Weights of a small segmentation model: 21.8 epochs.
Rows from block 4, named by matrix and row number. Rows with one number belong to one channel. Each number is 50 + 10 x the weight over its row's rms, rounded and kept within 0 to 99. All counts start at 0. After the name is the row's rms in percent of the matrix's.
# convs0: first 3x3 conv (model.mid.0.convs.0.weight, 128x128x3x3), inputs 20-24, a 3x3 kernel for each
# convs1: second 3x3 conv (model.mid.0.convs.1.weight, 128x128x3x3, transposed), outputs 20-24, a 3x3 kernel for each
convs0.27 104:46 53 58 42 52 68 64 64 49 53 72 57 37 55 44 42 42 58 45 63 56 59 46 26 46 46 52 66 63 48 57 61 35 43 46 39 56 41 66 53 45 41 37 37 35
convs0.28 095:51 51 45 43 51 73 48 69 81 48 71 42 40 64 50 49 59 51 39 41 52 48 46 38 41 48 33 50 45 40 55 55 56 60 50 44 42 59 42 49 51 45 57 63 42
convs0.29 100:47 56 39 38 46 54 52 48 57 52 51 48 38 50 49 53 44 73 70 57 50 63 36 56 58 59 53 43 41 42 53 53 65 51 46 54 54 35 53 39 42 24 51 50 31
convs0.30 108:62 52 43 48 44 53 47 44 63 51 47 42 45 51 57 49 72 53 82 35 44 65 24 72 41 72 60 37 41 52 41 64 56 40 76 56 68 39 45 49 59 36 32 52 48
convs0.31 104:42 46 52 51 56 46 60 56 51 61 32 54 41 48 69 42 38 37 26 49 60 50 51 66 63 66 60 54 65 43 40 46 57 44 52 61 29 52 22 30 52 52 39 43 46
convs0.32 103:50 31 73 65 37 53 45 51 56 43 40 44 47 48 65 55 34 48 45 62 49 52 36 52 47 53 47 49 41 57 46 45 72 53 47 72 42 52 41 26 57 63 43 45 72
convs0.33 104:43 51 57 40 55 68 40 38 50 60 64 57 72 40 67 46 66 42 54 60 61 45 38 56 54 33 66 49 57 56 55 65 58 50 57 52 53 58 61 57 51 51 53 48 44
convs0.34 108:46 55 50 48 51 65 43 49 54 38 56 52 52 46 42 52 56 58 27 55 50 49 52 52 41 47 50 59 52 27 52 60 43 55 55 58 49 48 46 46 52 61 38 40 37
convs0.35 094:43 49 77 46 39 31 44 38 27 51 52 62 46 55 47 29 70 62 42 53 58 33 60 51 49 64 52 51 66 55 42 47 41 56 45 37 54 44 49 53 62 49 43 61 67
convs0.36 099:54 56 50 62 60 45 51 54 45 48 31 60 49 49 56 57 72 50 62 36 49 63 58 34 51 43 34 49 56 46 56 46 65 52 32 57 41 39 47 41 43 45 47 49 37
convs0.37 102:51 50 43 52 63 40 52 51 66 52 41 44 55 41 52 53 36 43 51 54 49 45 54 48 52 63 37 50 39 54 35 39 45 45 40 56 42 13 24 46 31 21 48 49 46
convs0.38 092:46 61 80 48 65 98 48 45 80 43 44 48 51 47 55 49 62 60 62 44 48 55 60 34 50 51 39 42 36 52 64 45 53 59 47 29 46 24 48 54 54 42 57 61 36
convs0.39 103:57 45 47 55 60 55 44 49 52 51 61 39 43 44 63 35 53 57 42 29 53 35 45 57 64 66 47 42 49 56 43 42 47 65 68 42 47 55 41 65 46 57 49 47 47
convs0.40 106:50 46 50 50 55 59 55 49 40 41 38 39 20 48 43 57 40 39 71 35 73 45 58 51 41 39 38 49 52 50 55 55 46 45 42 52 67 49 57 52 48 44 43 49 49
convs0.41 094:63 51 51 45 54 50 51 50 72 35 59 51 34 47 59 59 44 65 55 44 44 36 55 55 40 61 58 55 43 65 33 54 38 39 50 44 55 41 81 59 54 40 56 33 36
convs0.42 107:64 65 35 48 38 62 46 64 79 58 42 52 47 44 37 59 37 70 29 57 43 41 68 48 40 48 43 43 61 40 45 66 51 48 48 48 42 42 38 44 63 27 53 27 52
convs0.43 100:38 55 46 48 55 48 45 55 48 49 47 58 54 52 82 52 60 69 52 59 51 51 40 61 72 55 57 52 54 38 57 27 67 39 52 55 54 54 57 43 44 81 55 45 49
convs0.44 101:58 58 47 45 49 40 46 53 47 46 44 45 46 61 56 40 50 54 46 50 43 58 48 54 59 62 63 41 49 54 45 55 61 61 60 54 47 47 58 29 49 39 46 40 33
convs0.45 106:52 59 45 41 49 49 52 57 61 49 51 52 65 50 52 43 53 39 38 27 54 45 55 55 44 51 60 47 58 57 55 56 49 46 47 49 48 62 40 47 48 61 51 40 50
convs0.46 103:40 49 58 46 43 36 57 38 42 54 32 40 33 50 44 60 47 48 52 56 31 39 58 36 45 52 52 46 43 53 55 46 58 48 64 52 57 53 63 42 49 52 44 45 53
convs0.47 092:41 46 49 45 49 48 50 47 54 30 27 63 40 35 59 52 48 47 62 59 49 45 42 59 28 48 55 48 47 58 46 55 58 51 38 59 54 64 49 39 54 36 46 36 48
convs0.48 102:52 53 41 48 42 45 37 50 43 57 42 43 57 42 55 52 58 51 54 43 54 69 68 38 63 44 50 42 41 48 46 47 29 60 23 27 41 43 58 43 54 47 42 53 52
convs0.49 101:46 47 62 34 60 74 61 78 99 54 55 37 58 41 55 49 60 37 42 52 56 49 43 48 43 51 38 55 57 56 61 53 43 56 58 35 41 49 45 54 48 37 60 42 39
convs0.50 098:57 53 44 45 44 54 59 46 54 55 27 70 62 39 40 51 41 47 53 65 48 44 55 58 39 44 52 52 63 63 38 56 33 56 62 38 36 58 59 53 29 46 45 51 39
convs0.51 099:60 44 36 50 46 42 44 58 57 48 47 36 39 48 58 56 37 41 38 41 73 54 42 62 51 50 52 60 51 41 48 58 40 40 64 32 40 50 21 56 63 51 50 51 70
convs0.52 099:36 46 54 51 52 59 48 49 34 45 52 40 40 51 49 65 50 46 86 53 48 63 45 51 37 51 57 48 47 40 49 53 48 56 42 44 65 47 41 45 46 39 47 37 51
convs0.53 093:40 51 53 60 44 31 43 27 40 45 44 58 51 49 74 55 50 51 35 40 69 49 64 66 53 53 71 46 56 54 48 45 63 52 53 64 57 21 62 59 26 40 52 41 41
convs0.54 106:44 49 59 54 42 58 44 58 47 33 56 46 50 78 31 43 61 49 31 45 50 53 49 57 48 55 51 56 51 59 40 53 59 47 41 10 65 38 67 41 48 68 46 56 49
convs0.55 095:56 46 46 38 55 55 46 54 54 61 54 58 45 54 63 59 40 65 31 53 39 61 58 55 48 62 69 53 58 47 51 42 52 62 33 52 52 52 55 64 49 41 51 54 42
convs0.56 104:43 40 44 41 67 48 59 57 38 65 39 55 67 38 47 41 50 57 55 46 39 62 70 44 56 40 53 45 33 47 40 35 60 45 42 48 50 40 17 47 58 47 56 39 40
convs0.57 104:58 54 47 49 48 54 50 48 57 59 34 46 48 37 45 34 48 49 49 42 54 75 36 55 73 45 49 45 48 42 58 57 53 56 47 55 54 42 25 41 55 53 51 45 33
convs0.58 090:33 41 42 42 47 51 53 50 55 53 42 48 45 44 49 65 42 47 42 50 56 41 50 40 52 44 56 53 54 42 47 51 50 37 36 47 33 40 45 40 64 60 53 44 59
convs0.59 094:44 44 51 51 53 55 55 41 45 45 68 60 45 39 55 53 49 50 76 68 48 58 43 62 54 56 42 67 66 58 55 45 48 39 40 31 47 80 79 68 50 47 52 42 40
convs0.60 101:63 47 43 40 49 41 44 46 53 61 51 53 55 38 47 45 43 31 47 61 52 44 37 51 51 50 77 51 56 45 56 42 80 40 62 64 46 32 63 49 49 69 47 53 43
convs0.61 101:49 52 48 46 52 44 48 44 54 56 49 36 29 58 35 20 70 52 55 41 53 42 54 47 47 55 53 64 55 49 43 40 40 78 56 49 31 66 60 39 62 36 57 42 52
convs0.62 097:75 35 54 51 38 55 43 43 52 35 46 22 34 54 47 53 56 45 74 65 54 52 47 54 50 52 52 46 48 63 48 36 49 52 53 66 56 52 73 38 56 35 46 48 38
convs0.63 101:56 36 49 42 47 55 52 51 42 50 54 36 59 48 83 53 56 46 50 57 55 57 41 40 56 26 40 48 53 55 43 30 64 58 24 34 58 22 42 47 54 48 45 51 44
convs0.64 104:67 43 58 51 52 52 41 69 56 58 43 30 65 51 32 55 43 37 33 50 58 55 60 62 59 51 58 48 51 40 44 48 40 77 61 45 51 52 52 45 52 56 59 62 54
convs0.65 100:50 51 41 39 50 46 61 62 52 42 44 48 55 33 53 36 40 58 42 49 45 61 42 66 52 47 43 46 47 51 54 58 35 57 70 53 38 42 50 45 50 21 58 49 68
convs0.66 092:48 48 55 46 51 61 46 44 52 37 50 35 51 38 57 60 52 44 40 47 45 25 50 54 53 50 54 49 36 34 38 53 51 46 34 52 60 56 19 39 60 76 43 31 47
convs0.67 096:57 56 52 48 52 63 49 63 47 53 58 57 50 45 28 45 63 37 47 45 59 54 51 58 54 47 52 49 59 50 49 60 57 56 66 41 47 46 56 40 28 46 30 49 30
convs0.68 098:63 47 48 38 51 46 41 46 43 42 51 51 34 70 49 35 45 44 56 56 45 51 49 47 60 44 48 41 54 52 40 38 48 32 44 64 49 51 37 67 62 51 57 56 49
convs0.69 099:40 54 53 45 42 53 57 45 34 43 62 27 38 36 30 31 41 44 54 53 41 46 50 41 50 53 57 44 43 37 58 37 53 82 57 46 44 51 66 42 58 43 40 35 54
convs0.70 097:57 55 79 39 47 63 43 27 32 40 55 55 41 54 53 53 35 44 29 40 45 62 51 59 46 34 56 55 62 52 52 60 38 42 40 38 54 51 73 50 43 59 52 32 45
convs0.71 096:44 44 46 38 45 53 64 63 42 49 48 49 51 51 22 44 50 44 17 67 59 46 68 70 58 55 45 45 41 65 46 51 64 52 52 39 31 51 41 33 61 56 39 53 44
convs0.72 099:54 50 61 52 38 59 43 40 80 60 73 39 38 50 57 65 49 60 45 51 58 46 54 48 68 56 49 57 46 46 28 53 69 46 56 83 52 45 71 55 54 73 51 60 46
convs0.73 094:53 38 42 55 57 58 55 68 41 60 52 42 46 57 53 61 53 50 55 45 57 52 43 59 52 52 50 53 48 54 36 45 69 51 51 40 56 49 53 38 41 38 54 75 46
convs0.74 095:56 34 49 55 54 31 43 25 18 47 46 56 62 46 61 62 49 47 60 45 38 54 50 54 71 55 75 48 55 66 66 67 48 43 57 58 58 49 64 37 47 13 46 45 26
convs0.75 090:65 48 50 48 37 43 58 56 56 43 54 35 53 42 47 60 49 47 49 50 66 42 43 43 37 47 63 39 54 44 58 52 45 44 61 38 54 50 43 45 51 24 47 42 39
convs0.76 102:38 69 58 47 58 56 48 48 51 59 61 37 52 49 53 50 56 41 26 56 54 71 52 41 57 39 67 46 56 48 48 43 52 57 32 49 55 41 39 52 48 38 55 54 54
convs0.77 114:46 46 54 55 52 35 49 52 57 52 44 54 28 52 44 51 51 54 58 46 58 51 58 48 36 70 31 42 47 46 58 61 47 58 48 85 46 63 47 45 41 43 39 47 50
convs0.78 103:52 50 51 49 60 62 45 59 62 44 44 44 48 53 39 40 44 52 72 64 62 42 38 49 44 42 50 54 61 40 65 58 49 44 46 34 41 54 43 54 29 41 48 28 76
convs0.79 097:42 45 51 43 46 41 62 44 68 36 51 61 56 63 67 52 30 35 42 44 66 55 58 75 48 56 31 44 56 65 50 42 65 75 61 68 49 38 58 47 48 62 50 47 47
convs0.80 100:52 48 63 43 40 57 57 48 57 60 47 43 64 74 40 44 60 53 51 50 64 56 46 59 48 42 44 55 62 53 59 52 53 66 59 72 52 45 36 35 39 42 58 49 41
convs0.81 097:44 41 40 54 55 41 53 57 48 38 53 48 45 57 55 47 45 72 50 47 45 50 29 50 52 45 74 59 53 39 42 43 52 34 32 66 64 34 50 49 62 68 46 36 49
convs0.82 104:60 54 58 52 46 68 39 55 48 52 44 36 52 35 50 44 56 56 55 66 68 27 47 48 49 62 53 41 48 40 49 49 56 52 49 44 38 47 37 43 47 53 56 37 43
convs0.83 102:47 56 41 57 45 47 59 45 36 43 69 67 44 38 51 53 57 39 51 51 55 44 57 61 42 53 72 55 60 45 60 71 43 58 66 38 53 56 39 58 63 33 54 36 52
convs0.84 098:49 46 56 37 53 47 54 42 57 50 60 46 53 50 57 65 49 61 44 43 48 54 65 46 39 57 47 46 55 62 58 51 49 46 45 53 48 58 86 58 50 45 48 51 37
convs0.85 096:67 54 52 48 47 53 31 51 59 45 49 53 72 44 35 36 55 65 59 46 54 72 45 58 68 51 42 51 46 42 49 41 51 72 46 50 47 42 39 56 54 45 41 61 48
convs0.86 098:50 40 57 48 41 67 57 42 31 57 41 64 34 38 57 48 56 68 32 40 65 42 49 62 72 36 61 37 59 55 38 55 48 65 54 39 37 46 74 52 28 61 59 39 46
convs0.87 104:47 41 45 43 43 60 48 50 43 49 49 49 46 52 44 53 62 67 51 62 65 53 43 45 53 38 38 47 42 47 60 49 62 55 44 40 29 25 56 55 36 47 51 43 51
convs0.88 091:44 64 60 64 56 37 56 47 46 59 47 37 52 54 76 79 41 65 44 33 41 33 50 56 41 52 55 50 51 53 56 40 46 47 49 41 54 48 39 60 62 33 45 54 51
convs0.89 096:49 40 45 40 52 48 66 53 54 34 61 69 40 47 65 42 43 51 80 53 66 59 46 41 47 58 50 55 47 45 64 48 43 59 50 62 50 45 43 51 61 39 38 59 47
convs0.90 101:61 49 53 50 50 48 39 47 45 47 45 44 48 54 40 38 51 54 33 37 35 65 45 49 47 46 56 69 51 58 51 61 64 29 47 53 44 56 61 42 47 49 54 42 30
convs0.91 093:47 49 57 54 41 39 48 52 65 59 55 47 59 45 33 48 42 38 48 36 56 45 41 50 69 53 70 50 59 49 58 48 58 38 30 40 49 42 45 46 53 53 40 35 37
convs0.92 102:50 59 42 46 57 42 51 49 44 45 34 52 49 49 47 33 45 47 29 39 39 57 49 58 64 52 47 54 53 59 44 58 67 43 58 48 59 38 36 52 50 43 46 49 50
convs0.93 110:51 49 51 50 37 50 43 49 59 53 60 54 61 45 42 56 58 62 58 49 69 63 49 42 39 43 57 41 50 42 51 51 58 53 37 65 48 56 65 49 56 61 55 62 42
convs0.94 100:41 47 43 34 50 54 41 45 47 65 71 33 45 65 60 33 32 53 50 45 72 42 57 57 54 39 42 47 45 50 61 44 46 74 60 47 39 26 68 43 48 66 39 54 47
convs0.95 105:51 77 50 56 61 45 47 35 44 63 45 76 37 39 56 42 47 47 38 57 45 42 47 48 52 42 46 54 57 46 65 61 46 54 44 38 45 60 38 54 62 68 55 48 36
convs0.96 099:47 53 28 43 58 41 51 48 46 61 64 65 57 39 52 57 56 54 53 47 48 31 48 61 38 42 57 50 46 43 72 46 52 44 46 45 42 54 33 49 50 49 52 48 28
convs0.97 100:40 50 50 43 46 54 53 42 48 54 36 56 34 47 39 39 45 56 73 35 65 54 51 55 42 43 53 61 48 51 62 55 43 52 63 44 38 43 48 51 55 55 63 50 58
convs0.98 103:64 37 43 51 55 54 42 62 61 51 57 48 32 47 60 62 44 69 61 55 53 40 60 61 54 47 50 46 49 44 45 38 58 41 44 40 29 31 57 47 40 29 53 43 52
convs0.99 102:54 57 47 51 48 44 49 42 45 58 59 61 51 40 53 42 44 40 47 64 40 47 51 57 41 42 63 47 60 45 53 33 23 58 52 28 53 52 29 53 50 14 43 44 52
convs1.27 104:41 46 64 50 40 62 37 56 61 52 81 66 26 47 68 34 40 52 73 61 43 72 56 36 52 50 50 42 44 34 56 54 44 49 63 37 48 53 46 52 49 53 42 55 61
convs1.28 098:62 35 57 38 51 55 33 46 50 45 44 43 55 38 46 45 44 44 52 49 65 60 47 56 47 52 41 55 35 40 48 56 37 42 65 31 62 43 48 49 32 62 42 39 76
convs1.29 101:43 59 63 53 64 60 53 48 60 44 57 60 43 59 77 60 27 50 44 65 49 33 71 48 51 44 58 48 52 50 52 59 55 37 58 53 68 45 55 66 48 47 44 45 49
convs1.30 105:38 50 50 30 45 55 51 51 44 33 43 55 63 59 47 42 45 25 55 51 44 43 59 32 33 51 47 52 53 72 36 51 83 61 58 48 41 51 45 47 46 47 32 56 62
convs1.31 107:54 59 58 75 52 57 45 43 51 72 79 78 37 36 52 67 43 37 54 54 60 50 76 58 40 39 39 53 62 48 58 64 61 45 38 46 40 44 59 46 69 42 61 62 55
convs1.32 095:56 53 40 46 51 39 47 42 52 36 54 34 45 33 35 59 47 47 48 51 42 49 37 46 46 19 37 43 49 76 54 51 61 52 68 73 49 48 58 53 30 48 54 63 67
convs1.33 109:54 49 45 45 53 56 55 45 70 55 50 40 46 64 38 52 29 31 46 66 43 50 43 51 50 46 31 52 56 37 42 57 48 61 42 58 39 58 49 67 42 48 52 51 51
convs1.34 107:51 59 59 59 48 44 61 52 59 50 69 78 59 49 80 49 52 67 45 62 52 40 41 48 49 62 43 51 57 41 52 51 38 40 51 53 60 38 61 57 32 65 47 57 68
convs1.35 094:51 56 40 61 72 27 47 59 40 46 35 66 43 56 33 60 30 47 51 46 34 55 60 49 38 57 56 58 52 34 57 57 22 50 54 29 47 49 48 53 31 51 41 44 62
convs1.36 100:52 46 46 37 47 52 50 35 46 45 33 40 51 51 44 53 49 52 50 64 55 39 68 38 45 61 35 59 45 33 52 44 41 56 53 43 45 50 54 50 63 50 51 49 38
convs1.37 096:36 34 38 55 49 39 54 33 57 62 40 36 52 59 41 37 49 56 51 42 44 46 75 63 43 42 43 47 52 63 57 54 80 52 49 69 69 61 60 64 46 50 48 48 57
convs1.38 092:27 45 56 42 39 67 36 49 84 50 36 42 50 52 61 49 61 66 52 60 49 43 50 32 52 54 41 61 63 65 48 62 50 51 57 63 50 34 63 42 61 55 42 47 49
convs1.39 091:55 45 54 56 48 55 53 52 42 50 54 48 38 54 54 50 63 45 42 49 62 39 34 56 64 51 46 43 31 38 57 58 37 67 51 35 52 44 51 46 41 43 44 53 87
convs1.40 105:28 32 41 36 58 48 37 45 50 67 50 38 55 54 70 44 51 58 44 51 60 55 61 48 38 45 44 57 52 79 61 48 79 45 60 43 46 49 68 45 54 40 55 47 46
convs1.41 091:65 74 37 47 44 75 42 74 61 55 69 45 43 45 79 57 55 61 55 40 55 50 40 71 47 47 62 52 54 43 55 34 61 47 65 47 23 64 65 60 40 49 56 52 47
convs1.42 102:22 43 50 49 60 64 56 71 36 48 61 45 33 58 63 43 44 56 70 67 42 49 60 52 58 55 36 75 87 66 54 69 83 67 47 63 57 43 49 62 55 49 51 49 65
convs1.43 094:51 42 52 37 53 51 53 57 35 42 56 51 36 51 52 44 48 46 41 50 34 32 64 34 43 53 45 37 48 43 35 65 45 48 57 64 55 46 58 28 57 50 71 62 43
convs1.44 086:52 69 73 60 62 76 52 46 51 48 40 45 48 50 57 46 51 46 30 57 35 25 43 47 55 41 36 51 52 48 45 58 60 42 49 45 60 35 58 44 45 49 56 45 47
convs1.45 105:40 40 42 33 36 67 41 41 52 56 58 49 42 48 62 36 53 54 46 34 49 55 47 43 35 67 50 28 45 52 40 51 42 37 47 33 27 41 63 52 46 56 64 43 51
convs1.46 104:22 53 35 54 47 59 47 50 66 65 75 58 32 50 61 39 58 56 40 43 42 67 56 53 49 41 42 48 51 47 53 59 54 42 41 59 40 48 69 45 42 63 57 42 64
convs1.47 087:47 50 34 49 61 60 44 47 43 51 55 56 47 55 55 51 63 58 52 76 76 46 45 34 43 60 36 49 66 31 28 55 41 44 51 32 41 69 64 33 45 55 60 53 38
convs1.48 100:51 56 46 53 41 46 61 62 47 50 52 49 42 48 40 43 36 58 53 54 32 51 45 45 49 44 53 42 46 32 54 40 38 40 66 59 63 51 36 47 36 44 58 48 47
convs1.49 095:59 37 62 33 52 59 51 59 36 49 45 46 53 40 52 51 46 56 55 43 61 60 42 49 70 54 44 48 49 40 43 37 36 52 37 34 48 41 64 44 51 44 55 59 63
convs1.50 097:43 66 45 53 62 48 46 47 61 43 44 51 46 76 40 47 52 41 44 64 36 37 52 59 59 40 59 42 48 32 67 63 56 41 40 53 45 47 37 36 54 40 36 29 61
convs1.51 105:46 48 48 56 36 44 67 53 46 54 49 73 40 60 40 44 38 47 38 41 53 44 61 47 34 49 54 44 39 65 52 53 42 57 54 24 52 38 44 48 37 52 62 53 53
convs1.52 094:45 47 56 62 53 54 51 50 65 58 57 32 36 41 66 42 40 57 59 48 55 55 63 42 49 39 38 57 47 34 65 56 52 55 53 40 42 55 62 58 37 57 69 40 52
convs1.53 099:50 46 46 56 48 37 61 49 43 46 52 29 44 55 47 55 39 53 52 33 33 51 51 71 46 36 60 49 39 51 41 37 61 52 36 74 52 39 50 54 47 58 47 66 61
convs1.54 110:44 48 54 50 55 64 42 59 49 58 44 52 50 34 48 51 39 49 53 51 46 47 60 54 49 57 67 56 51 48 65 44 43 49 48 48 44 49 57 38 53 55 65 50 53
convs1.55 095:49 52 47 59 36 62 38 47 57 53 42 35 42 43 35 69 59 41 44 44 40 45 49 54 45 57 70 29 62 40 46 63 64 58 48 55 37 52 59 59 50 43 61 56 38
convs1.56 104:48 51 66 50 55 44 58 41 43 41 46 45 37 44 41 59 49 48 54 59 73 46 52 57 37 34 38 64 76 44 54 50 54 50 33 51 29 44 26 37 58 36 54 54 60
convs1.57 091:56 47 47 39 58 47 54 56 48 45 54 61 68 54 54 61 65 39 57 52 50 48 53 52 52 43 55 62 57 49 44 53 41 40 52 54 56 78 56 70 92 43 54 54 51
convs1.58 103:37 46 27 43 42 40 45 48 43 48 47 44 63 51 34 52 40 47 46 40 31 63 61 42 53 54 48 46 51 39 51 36 56 46 43 54 58 46 46 38 49 67 47 47 60
convs1.59 095:52 42 46 59 43 59 47 49 49 48 54 48 48 45 48 56 29 51 44 66 42 39 41 46 46 43 46 48 46 47 48 42 63 42 58 28 45 64 55 35 55 31 45 49 55
convs1.60 102:56 63 48 51 53 68 56 57 27 53 63 31 42 58 53 52 34 39 54 52 50 54 50 64 48 37 39 57 38 49 41 44 28 47 50 46 33 54 62 59 52 52 32 45 45
convs1.61 101:56 40 58 50 54 48 27 39 51 36 43 69 33 49 58 53 51 48 42 47 42 39 33 53 51 50 58 60 43 47 66 41 54 55 55 39 38 44 52 57 63 47 49 53 49
convs1.62 092:22 39 50 47 50 64 53 63 51 45 32 34 58 58 55 72 44 63 26 62 55 51 56 62 52 51 56 51 48 47 49 70 50 52 51 49 72 55 52 65 41 46 41 49 33
convs1.63 104:51 32 55 45 61 67 54 40 27 62 47 33 44 36 53 61 42 35 49 78 64 46 62 46 43 52 41 52 70 60 56 51 86 40 46 63 63 48 45 38 55 45 52 37 50
convs1.64 105:67 41 53 53 49 43 35 49 28 54 51 43 54 57 34 58 59 55 41 43 39 44 41 56 47 50 50 47 56 43 56 51 30 32 55 34 60 38 67 51 49 42 58 40 56
convs1.65 105:43 43 61 50 42 56 41 48 18 35 54 54 41 62 37 59 48 54 49 48 36 38 54 44 32 50 42 57 36 49 47 47 51 40 45 43 47 47 53 65 44 34 72 37 51
convs1.66 098:44 44 33 35 49 32 51 46 50 60 53 35 58 57 47 46 42 58 49 39 39 54 43 68 48 49 66 54 62 46 52 72 63 41 52 60 51 59 51 39 54 47 60 44 56
convs1.67 105:63 64 40 48 54 55 61 45 60 44 40 45 49 64 56 44 69 50 63 65 25 65 34 47 52 59 60 40 45 45 47 32 58 40 51 43 44 50 56 43 49 42 46 34 59
convs1.68 096:55 55 60 52 46 46 54 50 46 47 40 69 58 49 45 38 63 60 54 47 50 53 52 46 58 52 31 34 41 73 41 57 55 33 50 35 65 49 51 68 44 59 38 39 63
convs1.69 091:52 47 35 54 55 67 58 49 43 60 49 67 53 46 58 56 47 52 52 65 61 40 75 44 59 31 54 45 47 36 56 65 54 64 49 51 58 52 69 38 69 39 30 50 59
convs1.70 095:52 55 52 49 49 53 42 38 55 59 68 44 44 43 54 56 54 60 38 60 54 37 41 37 46 50 37 46 59 68 50 36 48 37 46 39 51 49 50 51 43 34 52 51 40
convs1.71 103:64 49 47 57 28 68 44 72 80 47 43 48 69 42 38 60 55 48 59 56 33 45 44 53 39 41 58 62 35 55 62 43 47 51 49 43 74 53 43 69 41 51 44 46 57
convs1.72 099:45 47 69 48 58 51 35 33 34 54 57 35 39 58 70 58 41 42 53 42 35 50 45 60 39 51 47 44 58 66 29 60 58 57 48 64 47 45 60 51 33 48 62 44 47
convs1.73 100:43 54 35 42 34 54 47 52 56 58 43 46 48 46 46 51 47 41 48 45 43 42 48 36 39 33 54 49 61 53 51 65 61 57 45 57 56 54 46 43 37 55 40 54 74
convs1.74 101:58 50 26 49 54 28 52 43 39 44 62 39 34 48 48 22 40 57 49 44 49 54 63 49 40 55 44 55 52 54 53 45 58 56 51 52 51 41 48 37 35 56 54 44 45
convs1.75 097:49 42 40 53 44 52 44 53 65 46 45 34 41 49 48 54 60 58 37 45 52 43 57 57 34 45 52 47 27 39 43 48 53 51 36 64 54 45 52 49 55 50 62 52 43
convs1.76 110:53 43 55 58 56 36 39 45 60 54 58 65 45 39 60 47 52 42 66 74 66 65 45 29 55 50 61 51 62 42 53 37 40 57 39 45 53 53 46 43 61 42 62 63 33
convs1.77 112:46 43 51 67 63 24 48 53 55 49 59 49 45 49 48 42 45 33 64 44 53 45 48 68 38 45 41 55 44 60 55 54 62 66 76 57 55 56 62 35 30 35 45 42 64
convs1.78 101:56 50 42 41 62 37 63 56 18 52 47 59 54 49 40 46 37 53 48 64 58 63 61 45 52 69 43 44 38 46 41 48 38 48 51 46 63 58 55 43 45 48 60 48 60
convs1.79 094:51 48 53 61 57 54 56 45 45 56 64 39 39 42 28 48 51 54 40 65 38 50 39 47 37 22 36 55 77 40 60 34 67 54 56 57 48 54 29 36 44 54 63 77 59
convs1.80 091:44 44 52 45 55 54 56 55 39 43 28 43 62 35 44 43 69 54 36 41 44 43 61 37 44 50 51 42 36 44 55 42 25 55 62 47 43 51 40 53 53 75 60 49 35
convs1.81 090:39 53 47 54 54 33 29 40 52 33 67 49 48 54 59 54 50 51 43 36 54 60 63 69 44 53 45 42 49 42 44 32 48 64 64 37 52 41 45 53 57 51 54 62 30
convs1.82 105:51 53 57 42 52 56 50 45 41 33 48 52 41 35 54 56 49 42 51 48 45 59 66 53 46 62 64 46 54 56 43 49 49 59 55 53 55 49 50 55 53 43 60 50 47
convs1.83 105:50 50 43 57 37 43 65 43 42 64 50 33 47 55 35 29 46 62 60 56 55 40 43 48 53 45 49 48 51 52 44 52 40 37 48 52 46 55 50 62 47 50 65 56 70
convs1.84 094:63 62 38 53 43 39 69 48 40 59 55 40 70 43 36 50 55 59 35 44 53 53 39 48 37 51 55 50 51 57 53 43 65 36 63 47 57 65 41 54 52 25 45 31 30
convs1.85 100:58 48 67 45 46 50 43 52 43 48 44 59 63 50 38 56 54 61 47 56 52 51 51 40 56 53 47 47 46 32 54 45 59 41 36 67 33 40 31 54 47 35 53 48 47
convs1.86 096:56 55 32 55 45 51 46 63 48 49 43 33 42 62 51 48 35 57 38 43 31 47 45 45 49 64 43 51 55 51 55 57 55 43 55 67 57 58 45 38 51 37 55 50 47
convs1.87 108:67 51 37 61 45 49 73 58 41 43 52 38 64 49 46 54 50 51 52 57 56 41 44 54 47 47 60 51 59 51 47 40 50 50 55 51 49 57 54 40 49 43 57 55 47
convs1.88 100:38 62 53 48 55 48 52 55 57 51 47 34 58 55 45 60 43 37 50 68 49 43 44 28 46 47 54 75 60 44 57 53 57 50 43 45 50 44 48 43 39 48 56 65 43
convs1.89 093:53 61 33 46 53 41 52 56 69 55 57 44 60 50 55 38 47 40 59 44 59 41 70 39 26 35 54 44 35 34 54 54 34 64 31 51 64 67 49 63 50 33 68 46 52
convs1.90 106:39 50 59 45 43 58 52 59 56 53 57 69 57 54 56 42 34 44 56 56 39 49 51 45 43 59 69 50 58 49 32 53 68 43 49 56 70 25 59 43 56 44 46 39 52
convs1.91 093:47 41 74 40 47 56 42 43 55 56 44 40 57 45 44 37 46 41 36 50 24 62 66 72 71 78 59 42 54 46 56 38 55 49 44 57 55 70 47 39 65 42 37 44 38
convs1.92 105:67 56 41 77 43 52 62 43 49 53 61 54 49 45 34 34 47 56 49 48 46 38 57 46 41 54 49 44 65 48 44 48 47 34 45 43 67 38 47 35 48 51 50 65 53
convs1.93 110:48 49 47 65 63 60 44 48 45 40 55 53 54 46 46 47 54 43 40 58 61 48 60 51 37 48 55 27 79 55 58 41 43 58 66 62 59 53 47 46 37 48 53 37 51
convs1.94 094:74 69 53 73 64 34 54 46 51 60 64 52 50 39 47 78 43 45 50 51 46 51 48 39 54 38 58 67 54 47 44 51 56 66 59 41 41 43 54 53 55 48 46 32 53
convs1.95 107:56 57 33 65 37 41 21 40 44 50 55 57 45 55 47 29 59 50 60 44 56 60 62 71 60 57 52 48 58 57 51 47 31 59 35 55 42 49 47 40 40 42 47 42 41
convs1.96 094:65 50 49 43 52 46 73 49 48 44 43 49 43 50 48 57 55 50 52 28 53 50 61 58 66 40 42 47 38 40 54 60 34 44 46 33 13 37 49 60 42 65 36 58 52
convs1.97 104:42 65 39 46 34 44 55 42 57 51 59 58 55 44 50 41 60 51 50 45 66 45 38 36 50 62 42 58 46 64 61 37 47 50 53 63 49 38 51 28 62 62 40 47 44
convs1.98 102:36 41 46 54 45 43 45 57 50 50 48 22 40 49 62 43 44 57 64 48 44 55 50 63 62 60 52 64 69 70 65 43 56 63 47 51 74 58 48 46 39 37 48 68 52
convs1.99 101:58 56 43 51 54 29 46 40 40 52 71 39 57 50 51 37 47 49 38 46 51 53 50 43 47 42 46 55 74 42 36 47 72 40 55 44 40 60 54 65 39 57 48 49 65